Rows from block 2 of the image encoder of a small contrastive image-text model, named by matrix and row number. Rows with one number belong to one channel. Each number is 128 + 24 x the weight over its row's rms, rounded and kept within 0 to 255. All counts start at 0. Numbers have three digits each.
After each channel's rows are labels from the 100 images, of 14976, where the channel reaches its highest value: "place" is the part of the image that holds the peak. Only what is clearly more common there than usual is listed. The data: single toy objects rendered from many sides on busy backdrops. In brackets: how many of the 100.
# convs1: first pointwise conv (encoder.blocks.2.convs.1.weight, 96x96x1x1), inputs 0-95
# convs3: second pointwise conv (encoder.blocks.2.convs.3.weight, 96x96x1x1, transposed), outputs 0-95

convs1.56:096144136137173121134121155134069145133131126201140110126142178074132144141112128160142121126134182109121129117096143113095166135149142119139147143143109099148126091184121130114160149131123115131097113166111116101088133092137120111128144115127099114114141125116101136153164089179133107119
convs3.56:202157091099134091124163140111147139105095124116121147124177130120136099113128142126111099150122164088113133120134096147119101157105097120140119142102108138114110093161131101126126113135132136115159088139107133122129089112172171123163125099157153096098101094147089119111154127150124143078
place: centre (25)

convs1.84:162131129152095140104124118106119160123156142108133141131120149177143121116122131169112111104113120158108125118105094112132146139141128154125034105148172158114157167066112145098144134116135128147142098166120140127085139139135119180165140147098145118125120123160167137125150125113130124088
convs3.84:172110141194126139139126140128097138103185091141139082141101111136095127118131141134135149132137156111147131129137145131115105182143125117119119132095132155098167106098086107087092120094130162136168133117151116120119096138120099079108117147156107114120096104140159119160156112135121111177
place: centre (33); top centre (31)

convs1.24:131092134112092124130149157154117142132128102090139136149176144107141097171094172118133096109108109121114144150102132140128129165141123089136149115156158119120120136093114166163131134164125124111136102088157107148098179149134095113148166165161121124149177110153130123171117096086111139135
convs3.24:124149125158174124168154159139119150124127102130145138135131111130170126165128116159153155125131101085091153151137125092130206137117097153092108181150132136127149088096114122161096136135130147104141115119127151132099079148090119167134172157122154119146121141114117139145094107144126146120
place: bottom right (36); bottom centre (35)

convs1.35:119097097108147110134137195160142128125136124176112111135129149125124108095141152115132124168109120153134096149086139148098130132100121107127117113149098145197137137136102172105110158074165117147103144123129107106123161136126104156095113123153112083129168114088136113109134120157164114103
convs3.35:152103114113138168110143134142108108159114153085119125127118139167111093150161079132134148139105148150146163143097154109079153135157177129120136145134138108141119137137122178112143133184134087131130146123159119082147131164162135115161084126130114142132148133148070124160112107117098106099
place: middle right (27)

convs1.61:127127129149104161131167100096119143139164117140159087122135112173087108095100105156168107112148117091107124151168124138108124139135122130115126143181129102183110083102126136086128106124176091157158108118121123122144118131100136168117101115118165143147098131139105085149148114127159131145
convs3.61:104121133134103110142122113154125119116116157124103156102113147116158161109140170148149106119177122107123137146142131139155117161142124133078146104140120140146145122140138132120090118172138140092097149117123167075128138156115189118184189134145140116123125142114151134086166166100142156167
place: middle right (27)

convs1.5:127119144097146101119115132158111136117129119105114093112126196103114111168147153154151184119103081118127103115169127114132131144103172110110145120130120103151130114096082119113089145107103086098138098129142101125130148135160156150081125153134121091148116162125115107115098089128082128143
convs3.5:118111134134145119130095131121111155128120088146133175133122116148127156133124134126134128141129170145134126167176129094135129147117132142125166141103137163145158146114120156123116029141116092130138063145107157180132082144143132127109060133091108135124117117120109146123127136155143148117
place: centre (26)

convs1.42:171080157175137119090181098118131144138093097132126110121161171112098135107121130136151125146105133128159110149100177097150130117150100129149123113125170119128119150132102149169118123150126121136163156137080177146144138075117152134158116096154102135132106100086133126143125143133096131135
convs3.42:100164145128114131116105105132126099104107122115142099138156126139130112133118082130121136106157153100150120135105126182139123158141126113137084157109155163158077121120116127150098114081150104133149108147152158154117098142183054142139105158116158122142109155165093091110103125117122109141
place: bottom right (52)

convs1.7:122130132147132139116144100120108193115138098097142143141112181120147149114151116110139158143135149102139132117104133142122141131081110121113105139156124093169112179140125114185134103190158132133153142078172084115146130161127088127118113147088140126155116153141108097135164143118107133137
convs3.7:118204121155137115119124145123089152118092152128137138137111111103110112091099111108149168160142147142147151127187108124127125126129134088156132099105108093162143093143108104149131095147161138134137157162113140116103072121068124121163119138106136121088118122108149134138130117107112138177
place: middle right (28)

convs1.19:131109114134120182098124152158106109145105144114146118151149134157148133121110104143099130124074129122122111140150109128082100144132134123126119159136155157085099113175115121133174144128084125108129133115134136064122131204097127136120128088100110106137172083123097124139151106139164131141
convs3.19:104255146130202167107100107118126116116170122137117165127134113122158126140148126136114138135134135120119117096133136104116162113144148121137106123143129103117168139111138123102176154117123137137155113105111081125116136109136116110122113150108126136104107099126141135130145148113126113128
place: centre (25)

convs1.48:132148142105080098101123171160166152111130112116170198138135155150131074117112118107104151127088125126102103133147142092138102118139153096151142111137129148114094139158140130112122136189135130152140173107126132136140121103115126121144123115182100111109145111137168140105130105134127087085
convs3.48:112186118134096143110114118108166080111127110139153199100102126097158118141130152129092087117101132128130133129101148100104128126104154138125115132160112152122139122133128169116122098110111118084130132125110144080110078128105081134167121103102089131123109136080144142181127129126137141107
place: bottom left (39); bottom centre (31)

convs1.55:122149134171112138137128107118136116152130139122154084130099073096113149147130137109104152160154106142155150125127102137105079104127119094112121147108139141146135176157129138118159142109100138099105093116136114124117129098118207142107076153091139155088098134143108105078134152156136120123
convs3.55:075135125080133162087083111132149134162105158119125153114111130114098129132120141103144126149127155115131117119119126083130109132141107109190212137137121159153129141133176123118162119143137099112138110132130107147110118103105150132125164133111124137120120144108118135089081195165126135119
place: centre (30)

convs1.93:132130131114098101115125151140138137132130110147135118085175164124147105139104127120125077116190141136143162142152117170121121164113092111145163103120111148191152110091152128120124114107120085104135117127139157129118091137141066106134155123165131119159110124149152145127115150075163124100
convs3.93:153149116102107094077139100132146132139104153102129159172134134131108171138155102150065127152138142141115141143121129143151153115150122155080119154114138107121168118124123160086160143128119127149103145151102155131137115143118095141099084146129074091133132154133126125138163083133136188141
place: bottom centre (31)

convs1.36:143107124153169093132101184160104113074149121161131139160123113111114129097134121147138136128145158124145119108072153121157129146134159083162160148122166146133137140111136075121143157086156105118127167144110104137125166159150109102111169087119108124139180118136140119120105135106123121117
convs3.36:150123126057153115134126132127170125177130120106102180131140137133162113119130111103143114108133140112126115133153127104110082114122118085189126129114140160123113159118144114136092132193127178119095168143098127147147119136164114111130098123137167134133167123136133158122092149161135095129
place: centre (29)